A small image classifier, trained from scratch: 9.64M parameters, widths [48, 96, 192].
Rows from block 7 of a small image classifier, named by matrix and row number. Rows with one number within an expert belong to one neuron, the router's apart. Each number is 128 + 24 x the weight over its row's rms, rounded and kept within 0 to 255. All counts start at 0. Numbers have three digits each.
Before each expert's rows are labels from the 100 images, of 14976, where the router gives the expert most weight on average: "top examples" is what is common among them; "peak on" is the class under the peak. Only what is clearly more common there than usual is listed. The data: patchworks of several textures. In brackets: how many of the 100.
# router: router (model.blocks.7.mlp.router.weight, 16x192, trained with AdamW), inputs 48-95
# gate: expert gate (model.blocks.7.mlp.gate, 16x192x192), inputs 48-95
# up: expert up (model.blocks.7.mlp.up, 16x192x192), inputs 48-95
# down: expert down (model.blocks.7.mlp.down, 16x192x192, transposed), outputs 48-95

# expert 15
top examples: marbled (57)
peak on: marbled (48)
router.15:148113113123101098155129122144123109085115161148104094111135147117109112180131165114144129136128145158175122160115151086095114116153106131127113
gate.0:142096140138120166148085140123127127121137109138149109090106127130111180139094131116124137153145144154170148169149150124116160121112138143127143
up.0:123162128109134103128146117127132125157105129113108159161125091111141095129144114148110126129117154135118143072098123123119117100158130171131126
down.0:152125116083150158137134124102085130105139111115116160142130111143162120165131113071115096182123094112108124084131122130126123145114154106132148
gate.1:147168146142125139156080161095155118193166110131112149104127085150095091146114135095142118147132182118130097112090148115100090151106125082128142
up.1:140112146137111113163126134117152098154140134151124106141183120124095145177121095125141125071118154166132139141110155151124121167134165093115143
down.1:123128126154159147180138107183134155118129148108139132149096116147163085140174121119109095111150126091128151131143143113090129101146083130103138
gate.2:151134106092119128150107126108113109129079120107139102137157086125086128130117139114087098132134150102133119184124153135141122098147136112121074
up.2:139131115108114159169097140110073085102114140139120121099162091099109130125108128130125110118126171070144116170135127160143116111131124152140065
down.2:127156102120111098142119129128165113111103143154127126163096147110149149105128176102138148149165129114124149164096148132140110169126153097104150
gate.3:159120092118138157132128144161122150107110086147125108115136125077083158143140144159126096136169147150130118133119131080103117158121120116176118
up.3:137125082098132172133145129191151178113136117155149143129114123091089131131126167141157123146134157134142136136113134103131129128137135123122108
down.3:124098155093114134143114156095131138114116110135149138135098088086133091135115141109166104133096129131142109176102148085098147135112105150134175
gate.4:115144146110134153078138148090089140129101134124161096114104133100134088057138136075164162146124114119143137106105129123142134128141148126146114
up.4:161131138192140135157178096131157137142086126124140124117137129145128113138115116123128150126164115167125112145119152117146095096111120148106097
down.4:108163117146113080111171126103188121115104110113149133131163099122135175118132153110109160098096169122140134107104153093108128150108137084178147
gate.5:071123107141133137152119147141101135151156104119143172115068141140158152166135122155139139143136094146126135116145175156164113109113133137157117
up.5:128086137135134156141116158126134128156141110102110164129118151119167159203106130184124125141144174101116120100123170158151143068147150153148131
down.5:136156131099111144148107168101122065123114072135071072089115113135135134153112111127128135128123116132156145089099128167135159075112152091097141
gate.6:086156180127146110129136113090093115110178086130145137155104104159134123108117134167104097141124130144141144110155107160166116143148166133155157
up.6:122156173133172129158124137129065130128153096128137118146115101144151088136091136166136098111140082149140150147174110135135107133130154118181156
down.6:151100146114127120118105119105160172106095123140113136134133087144114104146152136137128146124130078089135149126105138134080097125137123118145086
gate.7:143156105083118120151100169113150131143158127147111103107105106130113132117148184142172126126134157146123141136069129126113161136098119120106102
up.7:110140165158145140112150102156119141140114132097141135140157153128110139138091085119099135105103112124147110105187111151132087142158133146123144
down.7:115117121099136122104161118148140139167157134135124141106099096099134128143122122082128104103128095106142142107121116106115157116141121111128147
gate.8:142114151180171122154113112103122173132125154125147132084104142146171124130134121112083136089105169133079098131125117193129106147150117086115136
up.8:140131164187102116145132151148107152127122115125129165120128160107140130132164127104083139115131116093107139112148135148146137158145095090146101
down.8:130158115127095140135144138143126107120171142151120145145112097125132122149119132130133096150111088145131189112112108114117132122123123123110130
gate.9:140168108152104137141119105102193164123144121176147116143096112168112072131125093108100106158107157156134112109182134125147176140111116102169168
up.9:101099133100157173129150121145085105128134120107149127102155110081178152135131143134144141123118132083108153116100118145105109124143109122096101
down.9:110190121140116145148106120157125120118131090148088100096111087135107122121159144140161165130075124120126138091131148106138152128102098093142159
gate.10:128129115108130087129132144169185127130172128109123119166145100119118139169144126173107103153098091154123129121135137122156108128095144148143148
up.10:113081112135124130136080136171191104108161125123121121113170081108098100152148143172139114157112085158146140082154137120143109113090196126124121
down.10:136169128084148128080140149120101143121133121102122161147097143037153119113117128132104123115125127132150138131122175155147159109132099118121178
gate.11:121108114159157126164154095097097114138108103044112109117129085161126153126114151165121081115117130119110120115137149125109125113141116140134106
up.11:131128113153115114133146098106129111120120133101127100144120120142134158102102155164132088117114141134089109108135110084096120107150092133114111
down.11:113119111111143121140135089174148068139109122116123147096138131091093130105139142113150143094140132103130082115120108188078100130137108128143086
gate.12:133161128111162126152138130154140131141096153093124155131128094133139123136128148201131178120067109120123117077125091110159144104100106152131083
up.12:090089142140125099115132131100118133126131151208132134162122156112088129108156097114137062099164149122134107123162150171110112142126139134132116
down.12:107124078159123094118101095158166147126149128149161126098106142133130135113118146119120134104147114118104150160086130113102086144171153154133141
gate.13:091115125118132120081148122149070121156108109129143136172105102141096106120149130112139119150087132182127159109172125101146137124114113092126099
up.13:140126126156140132111115090155122128143128170114125117129147119102095129122109144167126097143103086138111141129129143130114106154075160120135156
down.13:131109102095143096149093138132113142149123164171110128054116177147147124099134127128093141164109123156123143133121107163152140158151155150096160
gate.14:136101136124088173104147105124102161110100155158107100160146114099116152124129152102079141065153102144087147137183152111124131092101122136165106
up.14:118138134120167096139127128122141098137142097085162147101120168162132099133132101138168110175105151088148110119082091142146131173118136104105123
down.14:129142120152116168128156120130117100168134105124097174106117119139127131119114123118144141095068104123136161141156084137124090125135155130089166
gate.15:156152142096148127151123153134137150091139122174167142090133146153119098114156157143147148093122119119078086101122113131063149113085134124112105
up.15:126134088117103174148166102126150087146150189128060136139101172165128151105125149135132106139128101098158166141155157158163122138159136141158138
down.15:117146108164125141124117137144154151110125166139144159105119155074131116156154113108137102105132152120111105182105116112142107121159102132142101
gate.16:135135130136160116130144139185149131146154165154089157124127115159156101128114122154100093121129135108133142170111108159102138149111125090123095
up.16:182099116103164120103130106142153120145107128140103148114102100115116118129127158112132131109139123137117109161132130125106126124143164142140108
down.16:113140147098129132160093129124129149138131088122125141194099182105100120105141096155146188117178181161123090174088150141124150130128154142106122
gate.17:096148123126174109182146112131109143122134154123132141124139133147117134160095163118111148118117127137127121115111155092123129175094158172136179
up.17:144145106132116138189108109142097128115122126111114144115150151154125142161103139121107148128135105109115109128132148093125129123139117147106152
down.17:130152145137086149132143088118111109133177113101121136161106063162138159098087117118092089119163116134191168107120119193141094128138144140123130
gate.18:088128075141095133138135073109140110159126118159135157129163172138116122134120122123138129113116130131145130107142101118128152114179152159151117
up.18:096159064134084127146159117101129147100110124128138147108148186167105120135153106125124162086112133123136109081138106099110136135157145123152131
down.18:108126101150157139155097143122120124123143115108129135143100184096142108114099170078127143117112137128141149139166152139121081140134131178173109
gate.19:102120136122136131135145120117104143160111137171128114116155127053149161115120140138089102136091195116165102158141159137144194149126146167133120
up.19:139152146142144145136167108141074152131096135130150131126093156119130132128125104083097137100128076141145166115125116121107136151146122122163167
down.19:125163116125110140093119124131110160131121100119127136131127147102087074066104128104122115130098095150099132157140123111099128172121141164138106

# expert 3
top examples: patches: two (58); veined (35); camouflage (28); marbled (27)
peak on: veined (25)
router.3:162112099175109070177127126088186130156112136114063148142123138099142101114140111159093139131162117143119124152099141132147161106132180151149138
gate.0:092113147088119136165112125152094128148147137114146138147142114106133102088118134141106140136123115155130094133154108194132141150155103148138142
up.0:129124122104091134158117149140106125156164144113144152135133106125125117081114150120115130139137104159145089139162071159132138168137076153118136
down.0:150126101114128134135156092116103182130092126160142179130095147101111137139106146137125101160088099134119121145091157094109156093085162139119163
gate.1:157145126146090121136158147152115171146107117115139166115118120130121119141110141128123148146170138105141142113165152124150151175100140123191118
up.1:171128122151103087128165162119126190146122163116130170136117150138096128137115108138116126124158112132132131117131162138127142142091114105151107
down.1:132123132103127151136106120148151112112109192127111059168190190125133112115130166126111153104133119090135120140131078095150132158116160136107148
gate.2:117170175134142133134130112215153118092147155196135147161089161145154126143129142134146139153165108111122118114123109135131101128117084155124109
up.2:111108100146088140150106150091088130103111126108163147135122113114140111107108145092132115159102146142102131135120103154108162152114140133143128
down.2:135146159160121115101101131132134086164154130127141168166124093114096157138128128119118094171103095174106095112118167137070069108135104141166075
gate.3:108130129162138151124081109131137128162120112111108092125118156166134147168055157113097101137144093129097137153115124138118145116106103127152128
up.3:117132155160158119136135144121157147129101131124100087127163141112133139104092158121142133123117136081113148151116120127160153121138133067127149
down.3:110092148170149125130149081161095112111131133109108111101147129172139147146142171110124147077114142079141150175158113124132157115142129149125095
gate.4:134129118116162146103115145093134117146130129148141175130144169098126115127118113116127119086142168116123086129145150166113128166155096133045070
up.4:113111089153152133101135151106160115128139126159157127142137161094130115146143124147132122093136166105111109129149177139091146163146104144072083
down.4:166109176127136098175087106112097120170112091139134120092118118117142085147109089108126081122104102161117132083118133127118145116131101119165065
gate.5:149153126114159144128136121117163118175120135129135149120146112115128157099145093129108112100171109161125131105141128116089130126160134114126143
up.5:137104131124088118152109154129077111100137128137111118124122148124109079136099141145139150172102139091135110152103137138125131144092155142134119
down.5:141138133116159124198095119126135098139137089122073133158133089151143136144171144127156145119108157153151134154167129142110153128099177150161142
gate.6:127077147155172178123168117147127155084122133130149116112146105142133099155113120121109132149101112144122153138145124108134105087156155136143109
up.6:122126141151143167136166158149136077099155160144124113131152126120151105124142128151102167140113119133113180148151116115136109099127150159132125
down.6:124115142131112143159155124143174116164118098144166142141129111097172151125115110140119124121142161117134091182095093137132126115094085109121156
gate.7:099133147148122128113130124098148086105103138134126132144157116138155152109149153103115109109107124172087111072132109073128109140140093109145125
up.7:118120153138130125106106104106143101137079174128107149136159131113130136099148163174127120118144109134084154106114124081103131123156120115153123
down.7:142127122120156144149153161113158140140130122158149144152127109130118076113124114114082102095132120124140125107143115141114066118123135161123114
gate.8:133112130113111150169101164118126137119144126150161117101160116079110117134101157125143114133092152115121102182144143103140110144157090123116106
up.8:101130129125141124105130148139096121125115116150086161116079157163126137092161115128115118115156094114133117112116109188122192133127174122098150
down.8:161099172163133097103125125133100133170141129167165161137112186132111141144096160142107156149156115119117158171150160130127111132139139102155091
gate.9:135143155104163105123115141094141102134129138144129162154121106104082146078174147131078118107157139146134117103133172133084110138177149158083139
up.9:151133144107152089109130144105129106128101148147086163110086116120098124120157167123093096106151160116131135106120168135074113115136140150093142
down.9:159135130110145139153122167127136089115084115140106171094169154140108097149152129109118151125122088116109154136125098120116103159129093129108117
gate.10:083148120123131146096187107095133084084114151130103116128148137178141178161166140144155128119143101139150165156134148097107158094121115153102114
up.10:093138154180116147131136166136130083166171176121105109141114112136139167136142157093139135143135117123130120143146150110125123118157095119118130
down.10:102108111122120106145121135120109154169131114139100118082167061181157108146122169136124147130143140138136152107156145106090091127130150151110154
gate.11:099143141098142109092112125108096119135116139121146121069122114123191099167181099143098158112123144112168205139103156109100113148149144106073158
up.11:147113104145148150118148145158139129120172124098149114158119098114113154140062146149128115152140126155114094142121210122147102103100142161178134
down.11:127192113129119146122117120120162129124134140104092174140119109140152129119137136108142138125144139112125182128098121110123083168154124158101124
gate.12:138089074160107132134105095144123098144124135143109129159115121092112118146104145142128139123116130121130173116153116091127115110124130153142092
up.12:121156158084171105140169180067148156093132131104143121094113133136155169122166116121141141128144121145141085134118135152136129123152135135095162
down.12:096133123105147113114101117127160148127120134121100148086115127074167086090094125145145125141100109190129109169058126105135135120122087142137119
gate.13:153122071095129127131123135104108162103120140108126107149126111076127161134124140106156101121171152138128194129141157137115157139159156122109147
up.13:125120216143136135132129121160167093121106120154114174119102174149131115081101133111092143139127135094088083171172166159111121116111107086144120
down.13:121140130139140099137110120108195145098113108148127135108112132112164111094143145138112156111097135166140122112129113155143131098129129121116100
gate.14:138132114138169150102083134127145122109149144162136112114124126132186093151107152124149146102103153124098087123105110098158131142128133135126160
up.14:150108130116154164141144117112133125106127159149132106150153131129161135163137117132135135081106188132116058150150127083131147192104158141098132
down.14:113139113102133118154098132101134140142134141135145117148070115125166086142095102148098125172101128091113114165137144151133141155120160133162108
gate.15:110120116127122145133144077134091125119180159145127155122099086122147126110142112145107116153119112127153126136139076098124109104125105102144095
up.15:118148129133137120108125148154121132106109134111139094120130108067171101142146146119138112082143134107115165103135129116100089128105126131178176
down.15:128132139095118150107165170108174144133112128121135184136163111191088087141108103131116110113105167148164146068109117128119147140102125133177097
gate.16:140139117134143133148133109124106143117102143134100157112120155118156145140072150093137107130134120119130134099109132132137169123124136127123132
up.16:137183136185108128125088108106108159123112148120106147113154133146109157125116106094153091147149107134128162079155120143120142149122154133125118
down.16:138136140106129140150124145142131068126112119104178130109105103118119117122118146108100107177114080117111127114166085089157084151167131147100112
gate.17:137116118131140089168114139107138142170136114119141130111122157153124125101136131189152124103139168135165169131071108160105094135129078181083088
up.17:133116150149123160086137105146084123106126126134118142138124098101141109142117118065133139137112101107094103113159153102121136125126182122174144
down.17:123103182084135075156158138145109083137117108135155120103084139139127142093139144109131144074117131134118111125121124108110112127095092130128157
gate.18:132151100146115146131124173119106147122108155121166106146134170089148115120156135136132114111151130131129135094131088037125159148138157087112104
up.18:115085159096143125146143088131158124108138114133115131130143098160140151110089115135136140140135154145131118169128148223126081115117079148126147
down.18:131197083110106139148069134126105114111134116095075150147152141100156180108140137106135107125119113164133148167101101164160165144124171138097142
gate.19:138106091147146129118123098166166153124130164136128118137151122120122101122141126137157145096146117097117136130128143140169157106095134112168195
up.19:102069128123143174164150106147148143172136129132147110121167106096087138135154147103159148113128093132117141085091100136159131161077137160126148
down.19:107130121069119158111137139098117173129134153144142135144137176117137103097159143129100154092112142099079141138141132130108180128129143110105113

# expert 1
top examples: patches: two (65); grid (38); checkered (34); triangles (33)
peak on: grid (29); checkered (28)
router.1:082118134127129145137146120153125142141134121135094101137124092139109132124067152121154116109151098160123118152099094107138135137141107078158160
gate.0:102157139102083153124116149093107125095133182137162085108118138121122130135107133112129116077149105126125093114105133124140124116121108106146121
up.0:095138107135078155087098131117109114129114173110139107124116121121136127129115122098129109110155096149139145136111111129141125122100079100141111
down.0:120095161121124133161149098110152068134145110165085137172152143136130160122125102125181130138140151114126118201110146156126081147149150118159144
gate.1:127088104129164101129137089133138113113132141149112132118140118156156137090095143159143135142141109099100100137127080157103113090101125110161124
up.1:134133093079124135105087140090151141129146089134148086142122087079089137055133133144106112160124136127149122143144148110143128164128082107144111
down.1:139143147116166088114133149153130107117125117118120121145116126152127183147126173129125109102157112148115128095105116134139138144135122115130169
gate.2:117147135131113153158132122150124170115138107097101140129153162112114111156098125123127113134100113126107083123148139114095153142121058065086129
up.2:119107143124135105121125163148135140132148116090120121154129150104118144147128142185114128127098172113113094119150138099119142152152155073093160
down.2:143144137104107146120145163125140111110153094130134092133173146112132170115127107075133062160106149141116100126142092086161131150134091149148085
gate.3:068149133143173125151097098132160174132093148133145113156110134126108126127150149168143148098121106136114103125114124180066161142104114149107098
up.3:078149125146171131152091098123154154133107129134136127153106136122116124137155138152145141111119108143116116138122132184069167160089131169113107
down.3:124094082144146097126158110148132105188113146119144115124161154146164138107124158124119133120197138152092139109112147132145146120098127146135101
gate.4:078089162119163154131139148168158098163116123105126140116117111100111127123152126126103106143095072145111106156116136147127141130173150153165131
up.4:143144147163132077107132103077110097124106125108134090113144123110092117121093111141141145165168137140130166140134083101161098142138135103090133
down.4:144132133164164139137111144122099124152133109100104122090142187142133118096191135093126111152150140158117096146142131132160148103156137146115163
gate.5:098108108133097121140124174088143120117113145112137097171107156081102132139125117162109116104113138146130081129153156098140168088152149121111127
up.5:088098128111073144144125155106125126086114158136158093203096157130124101108145143165105097108129153169138148169131149128130160100125146113139116
down.5:169131089102116113108088147148111084111088088104160124108142133139106134106119145128093162128144120135149141154160134119140168105119180101137097
gate.6:126125107106131146159158085093145142139145107159160137113165051171120119143117113120105084091094149142143137151112135139111117097155117119127105
up.6:091181106161118102113085161116148151148141178142103147102088220118158101171101126119162146158135116083115107109163137119152131138103148092145151
down.6:155168138095115087125150151131101129136134146106158134072131175154072105135148159097106104129097131117151120143096141096131134149091196100115154
gate.7:157127096147183169120149122159145142160119106121140136122139125163119122128119142153128168122126130135085119155146133128082108144118122129142121
up.7:115114144097097091122114126090112114086126144130118124134108139102127153120147105117115130130140100114166116109093129117180150131149129127106128
down.7:170113145125140126147123133093152127146128119095113103159156111166133142139125106125101087135079118108128133148164148150141160113110087135185154
gate.8:137139122139131179167101115139060113163116114139102108138089127149121134131141102094133143099118131112134118136127147146144177106114096112117133
up.8:127111128164093152118135144102156117142152128122140140148145147098137121132140128056108157151131080140101151146142149134119128126121111099150122
down.8:099122134140102140105057077137107121135119153087131094146100149120149088174112139165135119108156120124133154114150162142135132122124133131090103
gate.9:104105103161111156108074116120175110144125168139109125120084118101090127127155146166085142138135132130141153135108096136116138095141147128139088
up.9:119093157126135123167107129127120097128136173100154116119076085165144092142123138145172153131138130158117128092131078118130145132133134109093132
down.9:109115106124129098143118122137129073151129101128098137156130138110142137111107115129092127146184061144148163104160125134134156163134134092114185
gate.10:110114122136123153125159205164123082125131195150142126121131137144163120143128122158070125142173155138156152143129159108118110070125112150106149
up.10:127140161104108163120150188173096109104145156112170111132123156133139126119147134128072132137189129127145180104123097127121134095142123137115139
down.10:092106131094151143116102118180150122106105171148084092151079118135145107139133134121131159138138133118177151101129130110145111116128155137123117
gate.11:155136118113100151144123154116083120100116154104151144153103144077095089189122130142109115183136156093164170115118119115128092164133115096106097
up.11:115137111136127211124136148111124148101109112168123112144136122122134106163087139124157129148126144133160155104117118114131090148143070103122190
down.11:171144133158131087113120119126152170112086119124117099112137075082146141129143094118131167125112136175103081140153096159131128065115156151190148
gate.12:121103156150105105112116110108138101179146129071125108099116156136125126116102147131113141132107139106115126150118161143119132098139177147139140
up.12:126167154141129187167133098128166130125115113128129099153160141123178142151118081116092126123113121135136164139139137136094145124117103136124094
down.12:154122144108115148101177136143137081132100087092170150098153151054121097133116116109117116121126090119073156123134142107123106136141110092155109
gate.13:120148161139123145183133182101108113118153070143145154153115130152124126128137124125111135143134123159066117119151114102100149125163128149083160
up.13:125144176126144143156124158110105123126139067126153176129128130162110134122144126119092145153128110182059106103150123100134142114152127126117159
down.13:106127087140112122120141161105133151165105123124115134147106096108156117140119137172101118123171136123112112147144177107133124131121159129170121
gate.14:136122107153134148103088131135099108091133137147146122125163144121124175104121149149127154136113074110107129120106147133114068121097181109177131
up.14:157127120161147136102107126130112130098139115166150119133142131110165181069129156138136137138117096129108150110098157155098054131122153097161142
down.14:124120148129093123107135110118179119157142125093136174111131126182166158163123153115110102142119107145122159138166156110110158136099114116096118
gate.15:093106141103136147138144121150157137122106151170106133105088127128165144162124134106124132097144110145142093156171116113092111125143104108147123
up.15:101103126137125176140132098166174141120138102186097129119115138163067106142091129116128145145139095135103088132174113169128132110085108106101134
down.15:167089110169149104165138094130147102096128121078167113115132111143160144126136122083156178128150097129136120075074101103080109074121112147121124
gate.16:156166156120139055095082119141124111154110083103135128129101119089132164091133079091163090127105120128153155124134119117152116110109116112109124
up.16:137160148084172077106104171181158121146135121114138135099078113120122159056145117085151121114136153133141137109157164078143124105112156114150136
down.16:117160106142178092135151076106142142115120082144151109153094108088133110152132119134183158132112120115150147147113104163127151118118101153130076
gate.17:103123151151115098122124119111134144182139178089109117158112139126115160121153097105115153129170142117147131152080135155149150135137144159119101
up.17:123137137168105125131136125100160148157135133118150115118117143153159156146137128118134153113151129176150087148076115144123106115082129112121083
down.17:130117136125154127108162119130136114102130114124114159130123194113143189157141121123127138108126132101122077122138140127101127109109114098152112
gate.18:137101127087142134167141153168135122104119125079134096128130108092137126150162119104120133161107123171165175141114117130103111146112129098145093
up.18:145104147101171123167126150176117118101129124083137094128139114086135123132142115109118157181083142146167194137115154121102106147114138087122094
down.18:041173113158139144132142146103100132121171129113157147101129157172166123157133125112126096140113142146143138090148109130117154128113138094158133
gate.19:107132118117127096121152083137137142142142128131151128134128125133108143114095104147110135125149090088124084135089094165151105116165121113136128
up.19:075139123141118141126150087139137141129159103139151122146132180134138118140123126098119125112108108116123110128124147153154142107101131088091155
down.19:145116141140172114166115126147147095107140143095101136110145105125146134128138105146105120121113184096149123108109102103141131114106109111117096

# expert 8
top examples: patches: two (86); striped (68); centre pattern: striped (54); rings (31)
peak on: striped (66)
router.8:125119127123115168115127123146164158140112133154129148161127167147161105114098180089113132127133142114099166077114153164111077108150143153128149
gate.0:130143137140166072097171167124152136142103136123154143112117148111124172115090152145154113102145118130140154119133154142119105140146149110125122
up.0:144133122135120137083127170147107079132122147151158129167164133159126130157135103148117129103100127104120113106074115137132155154163098142149120
down.0:146125108155138133123124141132108144149134139151107100113144152102152178110127118176106122161143130107106080138121111097130128126129108162080144
gate.1:118132174112139162132125127135120122143118087098144163127132107130141135146165160129117141116132155113101149140099110138174147131132138086174173
up.1:127135166130158143146128140128122145161138080084134144116135151121130135139163151126125143104127129105127130157110125126134154127148131106156160
down.1:070149138169127185121126107110122105137149137085127122135136160106187106157130176119143112124104073155111146132103116102139120144118169122121157
gate.2:151136171128129107097107130139139127148108133176109138126114148142139125162075145173131130096099121119137128121110111134093140108081088137159156
up.2:105139091178174162126129154157098141116142138122134107140135121138129127103190086074093161169137111097114093122154141130156111166141172096100115
down.2:132128100148082138088144129160130137107094110123124151147101121137106116132134088106134124117154133138124137094145130126150138107120093088125176
gate.3:139079134122134138098172083137126167154166137076148173128138108110126134152121140118092129159111150147101141108082112104073132121105150094081155
up.3:132080141112143123101186078133110170149173130084148158117146107125128129152128121130113125160118156143109139132093129121101142122112142093092152
down.3:139153153158167141139141107132134161152133141156114083147121107130131129096149128127086134080150137059117131130138082127133116103112118128113154
gate.4:159120144082133130108157121122108129130146137153154158097102124083113099101111128127096124110119118159090131101116183074132098160082107040155121
up.4:127125104158113095145110105137154120154140122125151114123150140174125152157093120138116127138130125088153101172143105139164121130189133176164141
down.4:087152156123117144098146118146143090143130156124073110153121115106071077147123134124093169134094133155154100138151147136119171120144136135141159
gate.5:152106141148116156182126109133135059147111112154135166149129123122074126117114157118141131133136141099171138120137108108162146153141152096146165
up.5:148092114143108157170118121150111074127109123138142128154141152139094144072097165132143139140138129119144122117136121109186131162129151094172173
down.5:118183106077134098151153139077127155097140104150126133157111151089182143172072136127142135114129107143159112123125148105149141129110173110104112
gate.6:098118127147145130068126093145126158128128102121126125123124141123134162123143110110126127171135187135123168116148099145144116173144110116077169
up.6:116186125112105133190094158126127105136135168103147148126105121139118123145110171105110113104134078128138081130116156120113135076126161117173096
down.6:153148124152105134095098143165153126130108094131101125176116145142164139144072160103067117140130135140158143108140090157098150148124120112132122
gate.7:158150090152136108114105137114172143163120106140127159112163114105108122098142108154117114130133156121094157118141118083133115106105184128090118
up.7:077136170100118156143148144155094117118115153129102090148118140130154136153113150134148131126117104141127107162112135192118130155135093113185146
down.7:169122144064140165159100116122102147146104156113134160159110120144092141115113141185101100094131121097143112102091143083109074128108113159112135
gate.8:143131093103084092084133098121128136124113139087137145083146160099137119129138154123163110078104123096130142144082108137134128096116122134102112
up.8:140129104162122105103130118164128131098098162076165137090126131097129101113130146155174111076130137102110134152130145177112119125141136123100169
down.8:185149166127166125133097115126126153141118111153105090141118147119150120112150119129102106139112116133180117137091133112072148127134187136126152
gate.9:117099109114108102095140119133155144160157096105107109143166185075126130112118133122137134104135138150164148141126145103143077149121154084163127
up.9:153114081162105098143131112134126120137139140096146091120143155102092131111145114113157128132106147157124141103136145119141145109190161178105069
down.9:152090175137153095125105118146166079152139127125174162124075156139113116148123117164125118125157144160133136173139173170140159099095137150141147
gate.10:154150106122118152143125156135095169106120123133138136117120134147117100124132109116108111130159137121150152084131119133089134118146115132210111
up.10:172161098128110149151130139128080119104112115126140130080134136144100099123136135106092135111151125129122094114130149160119138123115112145205118
down.10:132093121116158149181124107136138087117144120151134139126127136138146098147137154105118136140134124122121121137129177131098163136110114120140119
gate.11:142149151110126153164136109115114151152146129122129116159149141116159124108136108178141120118114134117151077161139157135168121144155135086130148
up.11:114103097146144101088105142135133114104085139145128138079106103161085124164134150064125142138166100152108162103120097127108131092093121181132123
down.11:163134129165159095089099152160160160134121119096122104095111106110106066109158159092131077100196123115112133137156122140116154134141114129131162
gate.12:137118140136121124121114155122117162162112135131090122124146143185129145128097139107163101180129087121107150120122140143117123155128122104157142
up.12:119139149112172141138125147096131131082101115123137142110103088114149126117165111167113156100123099141095110144082120102120103098097150115073098
down.12:134132109115124146137203160136099126100149141124151118152095148097154130150155157129135133129100141103149141131170092154126097157142123137138150
gate.13:152101150108151135137115091148132082132130146132124117110097097138129127151145091106082148122126101139118143115106120097109108107086144128126107
up.13:154127155105148143116147079141104093123114144144127123140126094157158137139123127103103137124133094132132154133074135115115093119107130129124140
down.13:107092133089117123158159118127146101152101137106123110151133156101128106145113143126125109128129109119090127147117178156113115098126086079129119
gate.14:114140116112193104124104145148127157110105109133141115151147118162137076116138082137135169168112127130141155181103153128155099135137132113156114
up.14:158125142146087155136157103101131127160144137102114161085116136079140173141119172159139093117156107122109118103169120131098143112131122158098155
down.14:138165114126131072148145090141111173146165133097141136115099117107125156098126095158162143193138138113120113110143100147172173130143113169131136
gate.15:121150133116124161180158118148120096139115138129109105107115157138136164098117112136159106142132130142124164167122104118077121115120122089192147
up.15:125150110094132173154163164141137109145106121165107139146119140155121136107135141136153109113173126130117173146154101110093097079102115083158145
down.15:105110172126145103139122116148157095152126093136096155171122096154095104101136089113137140081162136077126160102135112115160137122132065121130105
gate.16:125084122129153115112156111092108139187116125079136136140133171119126143132166128097119121098111121119129144123142151090109123104116114115084146
up.16:125105097136139157138139115091117136171119111059149131128117130094120131129169147089118130116097131129128119104131106084125120124101144117130141
down.16:123117139151116134092152137087112174149105098127134094127181128105148143121140122139112126093122112142140172119118100094148072156108135109124111
gate.17:117138120125120117139129122160119086122136127106133137075135085140177154126132145132169126111108100149136142144145150147130110130110156129112132
up.17:165122125161142143106126142121139164132100108136137119166103168110084113136129136117119147122117157125117128120094086135129131132116104111159118
down.17:128162109158144125140112121114124180120151120140113058165127112114132118103088094100113118133160111135138145103112087124124115123119118100123116
gate.18:130149131131122147141144144111120125155131150153103087143121125152145144147098139131151157155098127119123129151124132179143114127167130122191076
up.18:133122125134131114122131082140128137119103113093113140113133111139107126095164133136144131129134134112140155112112115148076153128130128111121147
down.18:104156129172130154135117087093154117105140069156129140139140126106119105143129154098118107173151142108118129120132136161120157156130143125126125
gate.19:154140176147135123113113099103148132136147154124129138148130141114146113131129138073142138104097123141155114153114116133138149141085137148096151
up.19:137146111112100139110111153130139089167129100129115133076151134158121114126140098158134157126150175135161145109114118134168123139177108131151149
down.19:122094123133145180154110073103101093122128136144096118120161129173109137103142124101113115087173120139097117137098122182130156149137137108165155